A small multi-label image tagger, trained from scratch.
Model: 4.99M parameters, activation swiglu, patch size [2, 2], depths [2, 4, 2].
Training: adamw at rate 0.0014, 19100 steps, batches of 256.
Data: trained on pixel-art sprites of 400 made-up characters on tiled backdrops, 98750 training examples, 49.5 epochs.
Rows from block 5 of a small multi-label image tagger, named by matrix and row number. Rows with one number belong to one neuron. Each number is 128 + 32 x the weight over its row's rms, rounded and kept within 0 to 255. All counts start at 0. Numbers have three digits each.
After each neuron's rows are labels from the 100 images, of 14848, where the neuron reaches its largest size: "top examples" is what is common among them; "lies over" is the class under the peak. Only what is clearly more common there than usual is listed. The data: pixel-art sprites of 400 made-up characters on tiled backdrops. In brackets: how many of the 100.
# gate: MLP gate (model.blocks.5.mlp.gate.weight, 384x192), inputs 0-191
# fc1: MLP up (model.blocks.5.mlp.fc1.weight, 384x192), inputs 0-191
# fc2: MLP down (model.blocks.5.mlp.fc2.weight, 192x384, transposed), outputs 0-191

gate.100:132167102171097112099103181089130194103097139138110177100143123131128113122167163106099151109196183100155095148086148085157154124126120088159177106153105143167099148153138128139143122125132152154093171125090127140139093088143145093140096069084152110159092174168128160107115130131141118135115087110079158108176159139177065134133170191184127085120158126120163114102129137097121117144088136131152151112157145206074171155158139102149174065096146088138107111158056175058117085112125066089200076079121143125160163156126087138109141145160137105158135143082113130070100080187111052145
fc1.100:095088127076137171117127056123124123129161140117172118179088136093103131150117113143195114157117097137097142147154087144073091182154170128161090175102152123115129078120095143151141136150081110129152101130057146173115170133137104151089218205151092152063158072129135122145108085112156139132114163145168102158037103102137158108126128073096147183129104145149085128149110119163206137103172095096114132164144122088159081160128168157104092179105146159108174138138184101157128139114143212152090163136127121120121117100104128140112147142098139142083097128208144135161143171087118170076
fc2.100:127152135089132169084183079125134135156171122128080121211100113161150130158101109119137101156140101138164087152112082141064111151130117177103108095131125135094178183153058158147119161095112137092160141130152108131136148122133124158139099159161117126078145081099113122122194141162085169061133166198152168150109082133114169085182131115044134126127141117125087123092120110182161123101130050104149202130169116099142119109111115138115171144097133148129093032104136120170144142167128148135102137211146141171123101146077137162113128137098137090083132037153139106114150098135188142078
top examples: brown (100)
lies over: sprite (69)

gate.275:125124143130062130107131194129172120092166117155140135091144123142116195165148123095079143068121108066114101151068119140126198149155147094092136104162103140142120160093098117110119124131169102133164166131167074184116098087077134112160115081089150103128129161173119121065071154140175139063137120144089107126128151145099147184141150174155155091163109205195086164074111158117109140158128163088127136151116151213100120167132129141073112109121142159086106121138120112057101131112131092109147149107192206103139126139086113083138165152167097117160082114086184142092088127135128074133
fc1.275:137139114105092129109134136129136151099158164135164165094107125094196144091187121113089160050121125103136079131100134154149133167145147118156157095131118111114133157133093136113112100095179135115100166136102098173132110151096132076200100164116155121123108187181126127088072132181114168053144109164136129081109104146151084154163159167118168140160131199207161102072158094155133103165134127103181128117156163171114132169096104126079129109145095064070096116137136141083074103126147129079170092081112213179121187105055121108137130130128103126101071165125121130136113067165146084117
fc2.275:134140130160141117165110183121128150155069102148150132055148137106119139112193116124131153144168189117074146094147188129173182126109073089176174132127130163166069141099176085110144113145101109188123161159000117118107130072103120123089145105106159080159113171130125150103058104116126114164159079080105069154160140131165112121069121153160106135160150113119136145130107130092093110101142203157141100106050109160114180117160125074170073102158138109126137223145079143083158138113123106135127141090118108113135146109109108135155137100146093141140131166090136159139117127119093119145
top examples: brown (99); large (81)
lies over: sprite (58)

gate.94:134137123114094120147191113097162167131158116154137047143100185157098071170116220043138163136183145145119137071119115093112128106136173084103110149074109137174162077117130106183104119124098078161131167125113127153132084100128112184092129122121139110150103103086101141147162119057161101205161090120173131126171191126083145126127120156149122110102100082101130154136124167110119151166091157132095120152131114102094125109193080129163139148096110157200148106109139148113113192152108078152122178113141156123193105181144138148214089122171145151110124183155158130076112149131137112120
fc1.94:136112106140124106136103126153072116143059192142127125110090059105165135071164062136161141131216106079152188145125120148164139144096119217113162080116133133128131211182157152141149150123130118090144167118143158115139160082116147113128150070132174114133143126136143116121082143209129126113098079107082184107157082126172089162138103166155152086194140139107145131163125111115103150096121116096084118093183166185098187124126182103144135087125151117102070081115127127103175088091108129092160162083116105145143099110100079129125154098107119123152142057100126102102161123156055123112
fc2.94:180121096109099147144145093182155107057124134141151113151083141109187133152108173130134110108149105154170165113119093101098134164100123149139110138087195119176131081117098101094107106162108152047169146136101146126163111146089127168111085184095159178146204104128062095134158148143161107088162103162198147066071174114123170125101098124097059153114049176158120149182128101104107185120091091118154090098100156095154046147128125100147138111163126110066137087111147125165129136132145133085127151185112124141084157132098112129163080113172186127093128119123173140161132110099172134119
top examples: brown (99); large (91)
lies over: sprite (99)

gate.263:119110089150096101106142118071121172156139092180130090108051170127130096147073148019116145196161127113133161091138083140130212120161134143173094133156092140152150186147113146165152163134099111113115170165101134119128161152093125093130127160125165117137069123116122153113130153101111084157128091142081154127164166138110159117108141141099176115121101106097112130159135162112158048108146121145102121185128134148095113177188123106116188172096140193115082125083103150120148098123098087177161160120104150150163044160106156190200071162155154141102185100115094127088152116103101145111
fc1.263:119085127175113159145155099150093123151110121102151131117089127128168087124101089060185195174122125092136095092079173080170129100110131104138138070108124162172130140129168136151126118127154105138124174176157141100101136115160178136072087105128078127136115071108067108132131048132116068183148145102187139157172147164099115149081151166154137143119189100115121158118148085115106137129077153169128149085058152057108177113137090114141115151139135104135135105111131170169177209140112105119086161123217143125151162128162128111131074129148114079096143172111162121084134061167165145170
fc2.263:087150100125127116117110176125128088073115112165185121091100125068135153144124132143178133098140106134137126132120165101127165160097156083155155076163178130142132111160153082103073100136101074072160124140044151128162103079154104144096082151092127125116170080148096099120109125112163098103105148100197168120110167134150182183151142145112133140126065149173126137167135131129091179099100141203168053102084135121169138146191148119061084116172165155113152145087089132154149173149165119091069172071140181118090117093089124084158130118140137174144092109116187134133063167160112131134
top examples: red (72)
lies over: sprite (52)

gate.353:068090113144143154112105071143075137246071167125137161136127160102118156158087100121140191240180092081125134155122151170136104138163084153139151117129078127111096128097068120120148178146092147139203150188121172132169168096144074125063158127107091130138134084121066123129150117199094121164156148148115103119111140071170143095113140088142214139124105148093086168161111157110130130080141126147111132124107092095147068129122130131134148122126169101120134133077137208096163115118101131200115156165150123137128103164112094130126141127120113125115164141143088151106110139143107145086
fc1.353:041128166097127109124111131158105108165097160165084145116207112105089148105172101162172142158138163075179114139130138139179119095119119130088174123121049112130137148100130174145132183075169119156152162097148163124132171158157109047127131095157122133124143156118122094100094145155103122170139105133122162128178071122089118126201182147167119064163108149129119148089130125106135147143068107093075152136180144168048102129164103157107143150148122134090095079131117174118078091146098088170168080127121094119114131134166133164127141179110140123195114138088106189053085125168096144149
fc2.353:105112119135160103128141146078076160177087178091114122135142083135111080141033142118110161165166120141107143184104158114116113140120115125165187137173078093107115140060113112150101176139096131117153147120145181133160140093168099183125183116138120102184119091107105123133138137165117133171124084137112119146126169064170158111109164146134172085203136130105081102163117114115084110096189147101084125142179127117160121080141156098165109106096113137119115191085107125055201096120128121196155191140109090137167156136128102125143164144095098170102152136188086101106148179125076140054
top examples: orange (75); red (25)
lies over: sprite (100)

gate.40:145150142124101125185165188148072174135098100114140115083114088142125143145100124144118108121095121122110134136116125141109137109109143162078182059120077167141095136147143166120137116127135073169145136117149141104090179118106175110105155124085191069147156133139144092150105116146112120135137142129119165152143130129077073157192104131140103143157138127135197143073088119126122111106070103118132124155079101061100200115063155127126095095144176087161085134118048123133147168188080075157075109106160134196127089080120112128114156107089158104148125110115235163109080170183090089085
fc1.40:196121071137164149147140122126115156134127073117096169113097115075165181075171149120080107103094167034118136087135163205093127097104118103142170083122126145098114101114108081095120140157172120129089154163138133119130091082066043127157167100140122143154143194108166098103122117154153132071072104162149137113134137097132085130170079137099185132116137106111133094120156134165173158097162072150174188062156093146134157100113119147086117137104154116155079146112138137114145095107072094098064112142090193154135095118113097119175175073083114083121096139082142096142144124147135113137
fc2.40:168162073127088118109127151152128127119075121134128151153168115131121147153147112130116094158171164178074161105159159096140095115130073194062117118146141164137102123102124120117095097112087113068098134168085188116235138151161144128140154121129131135195151114100080055147141148136102130124068056117189203085120127132127089125107113137119094155123082115145164149166101055088076108087114099194147092095077103136140129121128136093138172112145104132071129193080095114188170084129113145130164140131071109111148112121121103163172135160166193126139152154151127165171105103103100138132
top examples: brown (84)
lies over: sprite (77)

gate.338:095162043163158146196104113095091133139115158084141138114125125108135100143119083090131174161156175095137119125082166065118143188141097138186113181150107143114092180160137142138160115109087103139078150141198107119137138165130109075157136095096144137082091098153138156086059155136141095138173081108055159142155116150143077118112148156151171092101173088093127156125141141126125074179142171125122104133110194141037105144122111135054135116119163145105130108096129156081120096064119083115154157110193120186152102112128141090101071166175139157111105119119092127085141095128111100178
fc1.338:195107172095099116144123160109187111072185068143118114150055120168095124144143160119093045065060176187092080108192106166082115096133154064105095153131152160114119077087129102098116106120152137137079116136132138156120109139093165104113150147164143159116105152139156141152130096056145163077114172149142112138108159169079127097137095116119115154150111091201152094113071143200149115104093133155165153131150123164165137158100121175156120143115117135209143156128122074115115148132098157115104149154091183132115164182115130173199090106137159121077118164122119099157110147163136125110
fc2.338:172129160097109144091161086177173138114100116176110160147151107134145137143167148102124142141175110100185113118111092216161134099122100135071197081096163102146155094085088147139093163118126156116182160100217140153134100081139112152120078113149103113144152138117080139121184100157111166137109141142159103075160129104141116127128135183090110122147092166172109147109115092115183192125092065109122186111096136126129114095126157100220168139112091091063088038115180166161119148140108134084117100171108118116077120142086115129147149068101108083125117115126148125073084101128169153128
top examples: red (100)
lies over: sprite (95)

gate.29:092099134051094077185124140116151086119097118134139148152152116122102150124112110149155169144105105104098195140103109144129137110104136048067156125179115180096081163135088119188103167080147082132128159128138125107085192058127139119096135113111128137066079158072166086094055104101144114085131164157108148169187123179125115140167210105143138167162148143188121129132164189090152127129167090127125094112170109161108100089129148193086157140122112130129072164160117118131171107125040085142135076091150135119105137127095137129133186104120115095173115136119101122133091111104093140083
fc1.29:173115110160099068127093140067118111157114146128093115143160114122072099158143097138208101137144141134153113160093140143171086124203164111134153193111124139105131149100119132167168149117159165125179174048144177117165095119167063144143135102135146104098110177128110133070089091093165084131087132113116097117144173127107098128121199145149098096152086178109094114124115109124120099087179138100081132150143181148114109149135166070129125112111100145058131141157084088076165099144170140163148160084084096092115148088090170106096123196112092206125115139169098110102092178164101166168
fc2.29:144089156093165164109148101124109141199163133080114095144155176088102076131091114155095169112116122136085060150139101196137143114178161133118126149097131118125164149155098156109149128159133157160155068122102077126097105092114050144183115127152131103082125139123113143115158154128123149092129192156117069142116118120117142071187121127099140136086139120096109077087162163186168148122160105137153236134122121153094132089111084164120116139138159112141088164125121141134095147132115112128076130169144172124082080043100157103147171072090093118058089101149173124139126154140215168173
top examples: teal (27)
lies over: sprite (38)

gate.127:152106127139077107173135153051152176170104102112129085099179182152037080177096107101112095142103158128130168100153109129159135119195132131077115118201069156123128127117098165164121113158163138168181103145162125126115142048137085179123118087160098109106087154081104151135154159114106092105158113152125050157108155120121167115155172113129147114118109088094131114100098153153135112094162131160084142198120058192127180132111128115136103109064186157142156122113094106096180148136107150185071143152129104160120107152084124108168149090157092108117079134131121146071100142119169161154
fc1.127:143100115180156123130078124166150090098134184106116134116130152115161109103162164125120184094109093054113131158109105107151145142099122177170077189133119075151164156189125136137145144142159162148130134156185071141109121161106095097125107073139103100119061128162125147071060118109202112115121106108101094080130139103202093158165102158149184046056200099111128102138143113118171154173149171120101084107110147167109126133164099122086115127171136143141119142141129182080092106100136128077162116101152135088143090091132089084101123073156085103133089140078144146137151127081110080181
fc2.127:062119101131119126144204077162142081095113125130176143175097150076158102125080122151127151120096094090134165110140128128169118125170115181095093164120138112126155135162126139158085081137140094069181108119222121121146104115123146079172090147131104096162148077108099125122097138164118086131116109075179158052101095122174137162163132101100155147096110089112096146178175088115105205137101123189155138086133126165104087115172139116125140173134106104116135107109166125207150090141105165050155124100154113088092040117157153104103151139171143185122115133101124153107122076147168168160
top examples: teal (96)
lies over: sprite (91)

gate.219:085073158142137100105170167126110103128144070099099133111194117105113153142092140150165180093130128110126128134116143197158146106145118174067143069132102173105150124095098205162088105107197168170170147105122139156051100140160125156139090127088132073121114145119134140101145084120133150125097148119126109195164113146047155121156185124161128153190148126145165183111126150125085142134122167146128164143133124123129107105115084104133108099155114033141094120175100108119128136210178090144117063116096105051072120076171128158153127121122073135183146154146139160117133187116148166123
fc1.219:147103135139166078125125070126091176183050167128156132115148068109139142096120114155179128151162179094119084125206119136171115084128154108141159132169142174131119103091131142167113170143074113115114101147116140041184222132152125105118148144159072139143099130118100081157120165176069085158135133164162132085188126097107120125131147114093136143089130167113136137123125099084164172100144094111147116092155071049117113068166175136093152162171123109151080169089114151171137125105063138168122141124131072160141100148124167194115153179101117097136132159111104142122158116157069143110
fc2.219:155189159091135144142130152107119137208149141125155119080113122099157084142147139098093101136171123120131124115066122139173192126087099100067159100163151113151169143120208109108160145178107118152167080155182106131066137038103097117122080109083158116162130137088109151114119154148162119103171085165164082115124119106171131080114156176117114121111156147152100089081172130093137177158153113131151132127108149156156120074143153164145075148138131123090072079100087156114161150181100108140139084143178081160116104095066153112100198068068143122136095088111141116108122138084101162193
top examples: orange (35); white (27)
lies over: sprite (45)

gate.274:085132147141126124187118185102093137135078102079123086104120127115116074159153177097127187187214120098128167131040132090157140145146088144096121128095118110129132234128141147112181126139154113139158148138154131150132125110127133149093129122068135053168092153094093182128118149145075106130160095112128125116138112112158104144073135131152114096140154099129143141172140133123124092118127149182132077126117152120082131141167056066168159087106129140100093105096120217146161116113168075082139128077191131119146041093161139140125094173130097126133126062129181184109145132171113143149
fc1.274:082111087124126101099138066135076166183104138117178100067085152111139154075067171049081142158156095086145149108127117126107162139117136147164137132108118118166144106139117131134112144144049104121139095143177094084151127141112096101130148187115104073155083105129115074167198126176107090161132117105114198094137140093133110195081107105127186138103132165045111113125166163110173145098175104107117143118127079072123087127191140123090193171119152112132109117099164163150125101118111123171110166096136115164173106172097134150115147132087134139136209143095141169099118123121058142100
fc2.274:130138120122177119135112170121117101121190144040128092130112108177144138131064176129097117132077165121140123100185139069088084140096127122169107171098096093129136195160130086143140150145100128124103117135071097098122138197094088143177152168148160168134146122123195114086180192146142098077174183157120162185100123113090131071124078113115137072088120138090102080136136141149102062143184155110114112123164103058170127137115104107073120114147178168165110146145094079101127121117182165160106136122097143201191144112156113115156074145122121163146154119136146129166172170104101131119
top examples: red (97)
lies over: sprite (97)

gate.341:078137056091136103137176118103125171168117103144105110128096144103112151156082102152078169188116092086133119127138130207136193116153137143171153120094101144125110160100097145148149143136143099146122169114154136166153141084122103135160149143160120144098132163083145147129153115133101144132120123093083153151083133109144180088142156124099179158178129064123106111096072195186169100062132139076091194134199108173059150117112120120123108148102124112186127117121131150116167139129103133148154181178128142116159123145106053141148177069146071109068074148136082100099102118132122234111
fc1.341:085156096093070085125152121110145155141148155154107130148117108132111157175084043163152160138142118128164149165161127165102159119159104157093167094171106107065072174099131166166088145114170119159143141083098174114146187096123141086142156140150150156153153099111168095104119123134105092105154103158113137130119168132082197119143218184115155136173078167173139169118126187083058146097114103104069134184169156128101093111118167163046126114132128134082141102113114104107159100172089189200144153134108116132130125118124084166097157180127127165124103158148106098058141163143136158120
fc2.341:124142077150179105189132158078167150098099151093125136134108096090098123138059123136140157134096134179141159128115147135115124155164122106221172130163108128077043115096078135129107152089133109101092183099227150120167097111155152144136178126149153138080127120140157132104069093113122165128145124152083161172152145108135168100090136104170173116211139092128136106148094130168106057103140159135111120140128143142097152139080113094115095054152155110162125196116122118092167101101147119139147170159119165114146153105130074129194131128177105156108103129205083100131121095107162112051
top examples: teal (100)
lies over: sprite (98)

gate.374:066152099140041120166144132088135097094087128117158147102149121132094192164080084131130133113152163131097134162154160144154179133114170121120120095174142194082070118086092145146103132136101098139173143144117160116162166122149210112164122110100169083106122109124164069103125162137125131097140156119047194170165118147069191143154186116165114112189111138138098212136116165108052147090099169116086090169139110151091098154112128136101162088133170152148141159156082119131143165123132097178154131124161146131123095135095110114098119178155161150164167104144138164086054140170120120113
fc1.374:178077140090134163099123077168106183139182094126092108122072144167137138080148160139096156150101059092131180046178092138088086116136115164119095122131085135142137103164072156101159138134097171093098119112122116124073165162089130115128166140185118217127136124161091092162125188162116112143094150183135139110082125103129087109097080116081122160079095163116136102156169119161145152075083070084146129139136076119134126171135153168109154127114128124138094159123182147153084104050128122069138178168135118171087101143133147132156085138117185122088160101103099104150177095123169116145
fc2.374:085121134173099135071130155115082147094168147112107124083163127171091153144103099137142058114167142154167118134134174045094101126117119153140088072171109151109129089105118152140134108078143107166078137113080152162185099198181181117135165124119104130147127112189138135172139124101097136169147133115117171131137136149039119148131114141154117078143132145129153136075083123112083060101112144080115087198135144099132144177098143120157139109138145140114197095211108094120125125156159102164188115122133134119185170150119138178048066178148153116148161161150097112077088132134101081094
top examples: teal (49)
lies over: sprite (64)

gate.185:086099119134151131037160130141054073139106130164119129105144128116102125102156114166135124108118149118109105196130159144152140102108159124075136110192116162142185217116140104140128139162126168154188098206104129154149156107112116112183118114106083122193089147148051091171131169174100177125086095166118114135125114166130117123129133106113180118129103171152056158123095089108102165110179108124097092143177076159133099096145116117115141157160117127157123155149130153067172159135121097176107087125127093139147157157121151132076148192082055074118137166082071167096140154177110160139
fc1.185:174143107152168091154091091147172100106096153170109131141178137132089146101180089156101099089124145179144095124163119177164084126189139100148120189139189102120112100125102130104107126135105180100121107152094107136196105134096060091172150110125118152103135171149225179136163144074120152096084157092056100082069137139195121153137093129144103132138141124110132052122133101132151101165157107130117113146179149202154141185132148121124117101169106145189170140122094109106100077094143171092130088173074168126124182113139141077122149064151091148115091114175123148149108145102151105122
fc2.185:134105123134124111135102141125135062055129104146118102150113121154163187079120134147179058100092088138147171107188131093151127077120145155094077121108139201071083121186103114160097123074182150121123198155140117107169183134137165132113073148154119151088118159073143102154181098119103152096112154143144148100148096199080168113141109096151104183132144148156159182131131165086130065117156098133147076098166081089144097131088108142141191102119132120169107079186130096189140100115121161140107114108071127170143154158117150204107097178139156078162151108128142141144136106142134097093
top examples: orange (72); red (25)
lies over: sprite (79)

gate.292:140092125098094110098148136107103178151090127163090163148113151150134130061145132144205150134154138093140151132115131142161104059130159121073130091158042157111104164115148151193115177103168168134124163142103165087095145115166184148115150117147095132134114149067121067095126088193065103193094149169130172120193147159065134149143198099134138112141132137089140161101127095134137126157118087100096126118162096082112167098099177081106213173078164097073094133131063133138141167167098115133107103102103096155142120170087114174131146133082087090159170136114131118116149106154131162111
fc1.292:119170054114122129108147111080133139139168129167107055153024158144120094158146133145112083118154081149103121062134129110103141128145144072187101154133152108135140144133166092169116154115134069098072112132105122111195146117121099153134122125174122136126123092062155121188145150082136134141111156132102140124133131193137115120081055152066144157117115123088124085150133135162140051099163134147148183133184102140119149146167194170102136142048096173145190131115167092102168162105089164107118205147140121174175145188113153128139086148146144139089108121106104062125137102162124156130
fc2.292:156132124140097112139087139127176131092094151180131168159078136100169188091145092166142170128098096086185179166167125152084174119083066141146145153183177120072074135174081082092108145137134157081094171185133129096144158131136148112123132139161150183114121131137146083094049088104118173079101106154105157116104140168142157158091128101142138157119153093151155174158115146136111102139127143202128091055106142146180112139110119140059133092126115097138135061108132108147115067095066160133097136124147193137087164135070105111180123141160156118140105127097139118109160079115174077090
top examples: orange (69); blue (25)
lies over: sprite (86)

gate.97:070141147099082179152106120142099129204142172117123113080120158141126145198121097159130118190122061038112112126058131154139143155126130112136120120093102103131154137093140107167160160105151127147173143139147109187134157130135117144084128116140089116094088161087124124105063115137099189174171164148071091171094092159120114103148149090117151122173163105115097148104109173134144090091132174110096136173144133150096108147157089163122093154051120154165157134153099183082143131079121123204111157174212078105174133193106123151118143102121116098107077118105071121124121138195109165140
fc1.97:163119116093151112074164111174114125140128178173100133154122093169127139106099087113131157149179151144137103180187135140117085103158112185142145126142131158091104096122067168155144165117083151104162171167094172099196169117155084085154183164190129098166136125144086065171133128150095123138141116195138144115162156151087148141160126131099140109149041143120093189114089130150131106120114073105092120120069114103093098128133169145163190124137140152050134118104135115093140112107084159212116165142110199136122147120082133155145176183124125131097127195187111176084150120161134103097
fc2.97:120152121145157107152108173068091176182080181075073102150136103147093059127078071153144126136100109198098145145114155085119112138149101120156162132158114105085047162107134165141122179099149114177098147109229153127178163096167118156143192097160128137108129085095119131140114125103130179133138092162084118148133111138155141079120162114166125143180193058127160079154107131138096060130161167138103146130167137155098172107109099134113105102089122129143137191120097138096172108106141118184149129142132133088158161098147114153134158128136122124114108124228087076145151139091153073122
top examples: teal (47)
lies over: sprite (41)

gate.81:138088116117179142119152051167160164117127101173105096117156136171124186104137112105130190109094146109125126084193127156108176109113167132111105160092149162110164088136099127141132111075128120140077092118135116137126143166100096117156185140167132156151074152160132052132127134117140134101112100113141161131107128085070140163151089108100107154166087074145123145146085149114123149083086089069117155090168081122093098156171063191091045088165094104191150128127198121136069114074128105091134215130130183109154129164168113161171115108118124105112070156098137154110163168124109165143
fc1.81:121143095182121131111136123143116092121102087154169100122087134118174110141163186140103108129167100162101144143162139112095172175137060155159145154109144111165167172135123077075167071180088140078142142129110135140146094124073114150164117145080170084192164108105109149168117177145152131098124118091112128083099139127196050106046066112106088156087126085111133082190144143139090163117188183170150119109087168132141138142165120034127140098125086116118120179104134130153121087128149147076126133113118146102092071085146128084116074143195146175119172098141147130172101121098137121132
fc2.81:148087175039108178078138119150087135171146105165123119125126152148169155104125163109110105142082112104052130144178108169137153064109140102100110073128124153123187135155124120160117129114095147159166067141094095127075172109103116106142143179143109141134069143124100047173186161154122155139120133188135129128108117137083127112148126092047130143108134155139112155096120148116158148091152068099136132156151072097129121143150134191125160184125099120194124164130131157127133146119090092191059124133158084172136119163091164160133186143024140080112131133083120135136122180158098169149
top examples: white (100)
lies over: sprite (98)

gate.88:128140170120066130172155100080122153130153122112109119136127131173055091149141101136129088147141128125131160131138124138130106088183113089109127163128092139110152099083080150117099118090110113186139068054145177146158198099138140116116210143136089119111136103060177095144106117067118105100120131156103134127158117131138084121113181140133100128096076136118119090150122178122165138090138130117109147179171121136040112116149130171127157066064107178120116109164133152121126111108092145164110122096182093108061062171108197148056145144103210187138169123162095135095093180139116109167
fc1.88:149135086097149073157094181059109162152054127112099093111167150118089143107139144120118121204193127148119155094151118042161140133155158111098152091148125176153049107136159138099105195115125111113137165181142111105125163071149132172070167090092106185118133115093116151149143148160132114120141121129170165124128115131131227082146157118191132127148115126105166128109134105104148069118081071104091097107130072108129138097115116115160176144107196152089063137108100118132197166124121126113137105160124124159194140134091126157152173118123091113159096120156178148089081101089110159099
fc2.88:221082190134121139131126118153164178141145120138137154109123123165179123102120105099120164108079209098094066143134103147101146122071133143147124141134117155116109151135088102109100076157082169188144117161124064127062150147069097147129136150150158141104099175178170139075169113121098153087144141176105062153126143105125108144067101150099139156119161155116142174098116156115140128154143125088191156123115128072173162156111093161111102136171156117170105140136125126117091097082096136119045130140117143175098169147071144163188127111056100078092104141101131112170205145081155109143
top examples: teal (46)
lies over: sprite (98)

gate.126:111123136096137155046123134085129134135178134181114100108140187171060160149064103138084114118105145160133166113134134168106080076183174093112075130100112103086118067137114158151087089138099161149132127103154131149136106091176109171170178131118112164161140126118140095126197110046091112150129165145143109124112200113079154147129133137099168143092080133132092163146108169128148130099154112127089148197141085155149180156122153142064153170102161149121227118107115102125072116147151095174139173128107116126157149131134092119146136175074154149124190165134102114119089218151121134120
fc1.126:135154106139159157154112158095129148127171167056160083100069119109172140151104206073132112127156140138128123073081162074092156148110137114106097139126155154127160144158138088128148111138108084154112070182121034126103074128137098166079131146109152155092126126182107137125080105124130128165151128142161134142124127076099141105088087144176202075130105168155164161112142150156129149132099193116156083101077064082111146113127064167098121096127171137230152129116122146108172190160174085159064159112160128152171103099096120118156097089110139118094139152116164104099150156149120167126
fc2.126:174126170159109162129162096142148152123095079155152153119150106186132114144212087113090125160095185099129110126132117135149151109145049125142122142135140168153124145072146157116158111146116168134115146148255113138151155081070161071112116098132112158174076166118117182110103143126090122128138096121094099140179111201145075132082108118110085140108147126137098137109062117118115138120127121156123127160133124124095098088119133095197174162101081110077163098119135137126133111104064128112163109165146083127126135192116182143081134140155099107125125161108081139091132047118112121155
top examples: white (98)
lies over: sprite (58)

gate.193:181119096129111107136161170113130171108099118132108131075124125151141133148159114104079141042145205137132069101173136138148194089137151124135149093145142158123106145145109134137136122137149163165110143142107116129182110097108144102193145115154155119135098175185125098111108167116129192082140078168083137108161165169127088125128149220133143097157125113160136129093074173120115097116090155117148159149142139198042214144148118128117141095152134100127111136144115125060087112126107064119165115106145230146151183139083118144175151144150101100117101184100126123081082090199139087135
fc1.193:134152127135092125139080197110125142141106145102112131070086084146134132130157104102078127107156165105132109139082119093160157118127100064124135117160114168100111194107158099159185165100165119159145192143177103128124119079130163127158103028115126133115085164125106166084116121131139157118183107137039136128167098203137103107112145182190122096178189130163125164060074196094093085150121137106128151120132182189080150145127107129159174136095120132138107104158081146057139146117117081144164090129157153161175150186084114114130127134137118086148119116095104084081114086154117128115
fc2.193:162110115130165081165118192114149137113086113140120103069132133111129141109148136141089166109086168143129179087165171148183181072111114079194188125123157096138039097075163097115109129137134157181089118103116145116169127065111130135118184119140160161173152170154132118125091138093139128167144051136107078114159191118142088125056112187175084098149083134127149103167132159103118108119127190144098083147091142178110179104124129078147078067152131093104122192130107131072114087109118109130171133105099145086139177103165128117168136111150136143141096204132125122117084134139126082144
top examples: brown (100)
lies over: sprite (84)

gate.124:092152128106096133143144168118094098153172121073141052145104149165092120124087171079115087156118088108099174154090127111130164126122104102048114103098073148159146177145163164124127178121132123193168159160126116148105115134084114112100109118100135117138154125070090086178162126107143156124171160155120131158135143161111120154186091093156185123136140113159159126136149220110177093148106182135141082099138087073141109121097052188141136142113120145166093159165122154115127149179120064167096125150204172177131111144148133137140129122114167070133200135105170165120105187145058114092
fc1.124:111165147101161137196071153070148132182095128107166125130150127122105143170104089149117114193122162156146135126116136159110113126102182114097130171128137163092076143141109137078163134158109093152154087109120123127135121077103097123153163090103134129153189165126142126107132105090094076073127164080117163108102133113161127106110181127171110115133155117153163147084127186121081173102099094205160165095178093188124116138122098150062094102135191129160124131053074144126131083092089142101116123095145146188099106096114059123168201096147169127131104089120194159132058157174094123082
fc2.124:131085141174139120098153050187119125080133143157128114061095096154182135108167140087132101129135070087116144144088062112181157146100140187121137104109149132155135065084118130146131131129172177090153147133091164154158143174092117097084079147152131132189121142156098129159178071148136129148138096113112102059132156105149092185058133113119085162144083151104102178119134108103170148116069117123122135127124166076128041184143135124197143123112082112146176133173161126143098102122110105127130170134138127158134146210100158144106039159137144110104178164109090132151115085170108133139
top examples: white (48)
lies over: sprite (43)